config.toml
model = "image classifier"
dataset = "pen-drawn characters of a made-up script with 800 signs"
train_examples = 197500
image_size = 24
crop_scale_min = 0.8
horizontal_flip = false
translate = 0.06
targets = ["sign", "strokes"]
num_classes = [800, 4]
arch = "vit"
norm = "layernorm"
norm_position = "pre"
activation = "quick_gelu"
mlp_ratio = 2
head_dim = 16
fused_qkv = false
bias = "all"
qk_norm = false
parallel_block = false
dropout = 0.05
inner_norm = false
patch_size = [2, 2]
layers = 10
width = 192
positions = "learned"
pooling = "class_token"
mixing = "cutmix"
label_smoothing = 0.1
loss = "cross_entropy"
init = "trunc_normal_002"
residual_init = "none"
optimizer = "muon"
muon_scale = "spectral"
lr = 0.011
momentum = 0.95
nesterov = true
orthogonalizer = "polar_express"
adamw_lr_other_params = 0.00077
steps = 22400
batch_size = 128
epochs = 14.5
lr_schedule = "wsd"
decay_fraction = 0.4
final_lr_fraction = 0
warmup_steps = 4480
weight_decay = 0.01
adamw_weight_decay_other_params = 0.01
Rows from block 4 of a small image classifier, named by matrix and row number. Rows with one number belong to one neuron. Each number is 200 + 30 x the weight over its row's rms, rounded and kept within 0 to 999. All counts start at 0.
After each neuron's rows are labels from the 100 images, of 14976, where the neuron reaches its highest value: "top examples" is what is common among them. Only what is clearly more common there than usual is listed. The data: pen-drawn characters of a made-up script with 800 signs.
# fc1: MLP up (model.blocks.4.mlp.fc1.weight, 384x192), inputs 96-143
# fc2: MLP down (model.blocks.4.mlp.fc2.weight, 192x384, transposed), outputs 96-143

fc1.356,153,169,186,232,225,238,209,237,190,208,247,203,246,152,236,216,223,195,202,241,147,159,249,202,208,206,190,178,206,185,170,248,220,211,177,222,184,196,219,196,138,135,218,229,146,188,235,181
fc2.356,282,166,205,209,236,192,221,205,220,151,187,224,213,218,187,204,166,229,210,226,208,211,185,147,186,198,236,213,189,228,191,215,194,240,208,182,188,272,207,181,203,207,169,226,226,198,217,214
top examples: thin pen

fc1.68,225,251,181,222,176,146,148,217,174,181,238,212,192,192,207,215,213,193,215,179,178,212,209,227,194,181,183,179,139,198,203,153,181,242,180,185,217,200,176,200,174,153,174,233,209,228,199,192
fc2.68,237,249,261,144,184,199,202,188,216,223,203,180,193,195,221,261,223,253,278,179,171,240,187,206,201,260,204,208,189,217,174,220,224,213,263,165,194,206,254,264,207,245,161,209,195,166,202,209
top examples: only straight strokes; one stroke

fc1.306,187,193,240,228,236,216,224,159,175,210,152,179,227,200,175,152,211,176,224,160,228,238,217,163,212,234,269,194,165,183,212,180,182,178,225,204,193,197,216,221,231,215,189,143,169,246,134,206
fc2.306,231,212,195,227,220,225,208,265,214,156,219,163,216,130,216,212,136,169,176,188,227,195,224,220,224,172,161,225,202,173,230,191,205,156,227,195,238,197,232,223,224,143,174,210,234,187,263,200
top examples: only straight strokes

fc1.29,207,186,243,222,205,174,152,182,237,226,192,210,182,205,216,231,208,182,228,175,245,175,138,227,203,170,154,185,181,181,217,175,178,254,160,209,180,158,231,197,200,222,202,123,222,227,252,225
fc2.29,195,197,208,251,196,203,172,185,172,218,250,233,207,238,154,171,268,218,187,220,193,185,218,220,175,232,180,185,169,202,206,193,175,216,196,183,156,259,190,147,222,200,181,169,164,180,232,182
top examples: one stroke; only straight strokes

fc1.343,171,229,227,222,209,236,149,171,207,186,178,174,178,206,158,164,203,181,140,161,183,201,237,187,193,222,221,182,180,200,223,170,149,249,173,219,186,214,192,200,169,218,222,191,174,119,208,217
fc2.343,165,182,210,203,212,223,241,215,194,123,159,223,195,175,167,225,184,155,203,231,227,188,167,195,190,172,198,239,146,239,205,222,228,177,183,162,240,196,179,224,191,212,162,269,208,189,193,186
top examples: dark on light; one stroke; only straight strokes

fc1.341,212,194,246,169,202,199,237,198,180,203,233,207,170,201,214,211,118,174,179,205,206,176,172,170,233,152,195,218,173,184,181,244,150,268,164,183,185,177,191,215,161,199,176,177,141,222,228,268
fc2.341,172,196,192,176,201,214,219,189,181,188,220,192,221,278,213,185,171,212,199,160,180,201,206,203,212,215,167,200,186,226,217,155,265,201,172,201,186,121,183,206,208,260,184,195,268,161,155,176
top examples: four strokes

fc1.77,194,155,248,247,168,143,89,163,196,153,188,242,210,133,197,188,247,207,248,231,201,195,209,189,164,222,193,220,174,183,176,190,202,244,193,218,172,240,275,225,206,163,173,205,207,217,204,226
fc2.77,203,253,243,214,211,212,204,206,205,285,192,208,216,171,170,181,173,203,137,225,185,225,180,183,189,224,217,191,174,172,204,185,190,174,187,202,168,237,196,214,255,175,155,190,185,191,193,236
top examples: only straight strokes

fc1.233,184,199,223,214,198,174,169,194,180,205,223,177,179,246,215,205,213,161,132,171,207,181,261,260,267,186,151,193,171,187,231,237,222,274,172,173,207,238,187,226,174,209,239,162,191,189,182,195
fc2.233,207,188,238,233,149,195,192,224,218,204,249,185,207,181,209,225,189,152,212,201,225,176,168,207,235,195,233,191,235,206,254,149,180,170,224,165,123,188,203,244,235,171,205,237,161,189,166,215
top examples: dark on light; thin pen; one stroke

fc1.316,181,185,140,154,176,204,186,237,195,210,196,231,194,138,220,217,179,212,230,186,212,251,192,171,153,141,178,200,163,202,190,198,223,121,175,188,202,180,247,200,254,231,156,201,147,205,208,161
fc2.316,186,192,219,228,178,189,221,209,220,204,146,205,223,142,217,173,254,164,179,222,241,196,189,206,261,233,243,152,200,232,188,225,154,260,169,177,223,186,202,195,183,165,180,212,201,208,168,217
top examples: only straight strokes; one stroke

fc1.296,222,187,200,185,153,197,215,202,135,200,262,233,165,161,246,225,234,220,220,184,164,231,183,208,142,212,158,225,199,177,194,206,234,199,211,158,194,148,227,180,119,221,216,222,194,186,214,144
fc2.296,206,214,155,242,164,193,167,193,229,242,168,190,180,235,145,182,213,177,174,200,193,202,217,200,200,228,199,236,197,179,161,202,81,178,184,180,128,226,196,184,189,227,200,195,236,213,207,197
top examples: dark on light

fc1.94,207,197,184,177,201,237,201,157,211,228,170,249,179,219,175,225,211,220,226,190,228,182,197,188,242,224,224,208,163,193,188,171,154,215,204,201,229,183,175,256,172,240,189,190,185,202,225,239
fc2.94,198,227,220,169,204,206,173,227,157,175,161,185,232,205,183,169,212,202,203,195,203,174,212,197,159,220,155,210,184,245,202,208,174,172,196,218,261,185,195,172,214,219,217,161,137,215,225,162
top examples: four strokes

fc1.321,182,182,196,176,214,182,208,184,176,213,167,183,241,215,232,176,236,184,192,184,192,225,158,154,184,251,178,221,194,169,219,215,170,238,262,153,181,152,186,248,210,220,216,216,226,205,223,168
fc2.321,238,165,208,209,232,193,221,269,221,170,232,214,219,200,137,238,215,240,207,207,221,155,158,184,173,214,276,211,182,187,157,190,230,198,158,111,182,191,226,168,151,218,229,205,193,217,223,249
top examples: thick pen

fc1.322,185,192,174,182,206,192,272,202,220,151,167,121,186,207,207,155,250,176,182,249,177,151,204,205,194,232,286,165,228,201,233,189,178,176,181,230,216,173,201,243,151,217,250,203,186,151,160,217
fc2.322,208,215,198,196,229,165,156,177,220,236,250,255,219,241,205,245,200,156,216,144,216,190,189,197,194,201,200,265,236,175,211,231,222,158,212,126,178,145,235,171,171,187,201,206,180,243,184,155
top examples: three strokes

fc1.152,144,196,217,218,224,215,191,196,227,156,176,191,220,150,200,157,231,252,212,226,225,214,205,178,157,224,230,257,143,158,160,199,235,182,204,156,194,157,237,173,171,241,197,216,246,222,208,198
fc2.152,189,198,148,259,190,229,187,223,193,218,182,208,200,205,214,169,157,229,204,237,208,205,200,200,178,172,207,193,244,205,214,153,187,244,249,217,139,195,173,175,219,191,176,152,189,215,224,260
top examples: three strokes

fc1.291,241,192,229,204,153,212,206,205,233,179,196,218,237,193,251,215,243,262,174,208,227,225,225,207,190,206,222,202,181,246,180,193,211,197,234,188,159,260,194,255,174,183,134,221,199,166,194,194
fc2.291,187,205,158,188,194,240,157,238,220,218,289,219,190,247,161,200,205,160,183,228,195,200,191,202,209,204,201,156,199,150,173,186,220,187,197,243,159,205,208,188,201,195,230,219,209,181,200,164
top examples: one stroke

fc1.30,183,160,234,194,178,204,167,193,217,197,223,228,178,217,155,219,158,173,142,209,195,170,193,260,242,181,195,171,189,159,173,187,151,255,190,136,249,171,194,207,194,226,227,152,186,182,164,193
fc2.30,206,231,191,205,177,205,231,195,187,224,174,209,194,195,221,182,206,195,278,145,161,226,198,186,174,201,210,242,176,231,125,208,159,132,202,218,213,212,227,171,174,188,193,257,228,202,240,178
top examples: dark on light

fc1.164,219,198,205,213,215,236,216,170,197,218,194,251,158,254,218,176,162,175,213,223,166,173,216,239,240,177,215,199,150,208,198,201,259,207,219,250,233,192,183,161,169,211,245,200,187,208,262,261
fc2.164,205,226,159,268,200,197,168,230,178,179,140,148,220,134,181,163,216,186,194,232,259,210,200,149,195,187,217,205,195,230,226,205,140,215,246,199,162,215,184,187,202,261,204,173,267,184,198,160
top examples: four strokes

fc1.133,192,182,229,211,205,203,168,147,217,194,228,243,220,192,152,144,205,147,170,198,218,192,194,206,177,205,222,193,222,202,206,215,207,137,229,251,177,239,200,205,230,188,220,219,166,191,213,163
fc2.133,263,221,116,234,250,228,149,150,188,297,194,249,185,179,219,255,218,212,176,203,144,245,196,213,233,223,112,229,163,184,216,221,231,282,224,145,167,195,197,222,263,190,226,224,203,185,178,205
top examples: three strokes

fc1.129,218,202,218,199,231,201,243,189,143,185,138,182,231,163,217,117,235,228,202,212,259,226,227,244,245,185,194,220,171,211,155,254,198,225,168,240,201,195,170,210,144,211,166,183,181,112,204,180
fc2.129,199,166,160,156,210,147,226,190,200,221,204,221,219,243,216,221,222,198,202,199,197,245,219,198,121,219,229,246,195,151,211,199,270,149,214,217,233,204,197,215,260,194,217,186,202,253,242,223
top examples: thin pen

fc1.116,199,175,194,237,192,174,242,236,178,141,180,225,202,232,213,216,179,153,189,197,148,209,192,191,205,169,214,208,243,215,199,244,240,181,268,226,231,197,217,198,227,159,238,137,122,172,272,231
fc2.116,173,238,219,188,158,199,151,182,173,159,226,222,152,206,267,171,245,156,201,198,167,222,214,236,198,217,219,200,259,261,202,178,231,188,234,173,125,207,200,196,201,213,172,198,201,223,194,201
top examples: only straight strokes; one stroke

fc1.71,218,169,197,166,185,165,127,193,227,203,190,217,211,195,242,191,131,156,189,168,205,267,207,209,182,209,192,183,161,189,239,171,197,221,158,194,177,207,232,207,178,176,202,175,183,219,252,174
fc2.71,257,160,217,172,212,162,181,154,221,233,210,182,235,211,201,219,196,264,252,140,142,210,215,186,217,215,222,247,176,240,126,217,212,224,217,172,213,179,228,224,175,150,209,222,183,204,172,167
top examples: only straight strokes

fc1.242,178,212,224,173,164,183,217,224,213,198,237,186,174,154,184,201,180,191,205,162,137,224,239,216,175,200,158,182,168,197,251,184,216,231,234,186,251,182,214,192,207,231,176,206,137,234,215,162
fc2.242,244,208,223,255,156,174,168,199,152,182,140,163,217,180,162,181,201,175,179,180,235,174,232,207,236,190,235,164,211,218,156,220,57,188,221,141,186,209,170,207,176,236,190,179,215,191,186,198
top examples: only straight strokes; one stroke

fc1.63,180,163,188,199,173,182,235,206,190,246,185,190,225,199,195,192,203,147,238,202,166,137,173,157,214,200,177,231,201,191,221,227,204,190,233,189,224,252,243,224,204,179,189,221,212,115,195,256
fc2.63,207,202,197,198,232,221,208,229,170,219,208,220,177,168,230,206,221,166,219,199,256,222,192,183,211,231,280,178,264,163,201,123,198,184,176,164,186,167,178,209,199,217,188,198,202,225,181,166
top examples: thin pen

fc1.264,177,258,223,205,200,167,209,174,207,196,195,185,158,226,161,188,239,214,213,133,203,236,192,222,180,188,181,182,149,165,230,152,193,183,149,153,281,201,190,181,230,215,189,183,155,214,178,221
fc2.264,213,203,177,225,222,256,185,214,202,202,135,177,203,173,234,216,168,192,183,261,199,182,209,212,217,229,214,145,185,243,209,236,63,182,250,222,148,230,203,210,166,176,205,223,194,181,192,185
top examples: dark on light; one stroke; only straight strokes

fc1.280,201,202,213,218,239,193,223,159,209,181,201,251,184,204,176,210,217,246,189,232,170,160,194,196,210,243,166,163,149,204,212,202,177,173,149,292,213,268,152,204,241,237,170,236,231,173,194,182
fc2.280,280,181,173,196,159,226,154,206,271,248,169,170,209,178,212,271,155,209,218,192,149,221,197,266,221,136,204,213,214,173,167,173,193,178,213,231,220,207,216,228,213,222,144,150,228,176,187,209
top examples: four strokes

fc1.106,203,184,164,208,205,194,232,285,221,193,223,216,245,189,194,228,201,229,228,253,163,202,231,180,218,172,213,194,196,230,202,167,191,245,197,254,134,264,194,225,182,201,204,220,211,210,190,238
fc2.106,200,198,208,208,259,244,174,159,203,206,240,198,191,263,173,238,200,204,197,239,207,189,155,138,210,179,210,206,188,198,188,241,165,151,208,177,165,176,203,230,275,225,198,160,239,186,244,151
top examples: thin pen; four strokes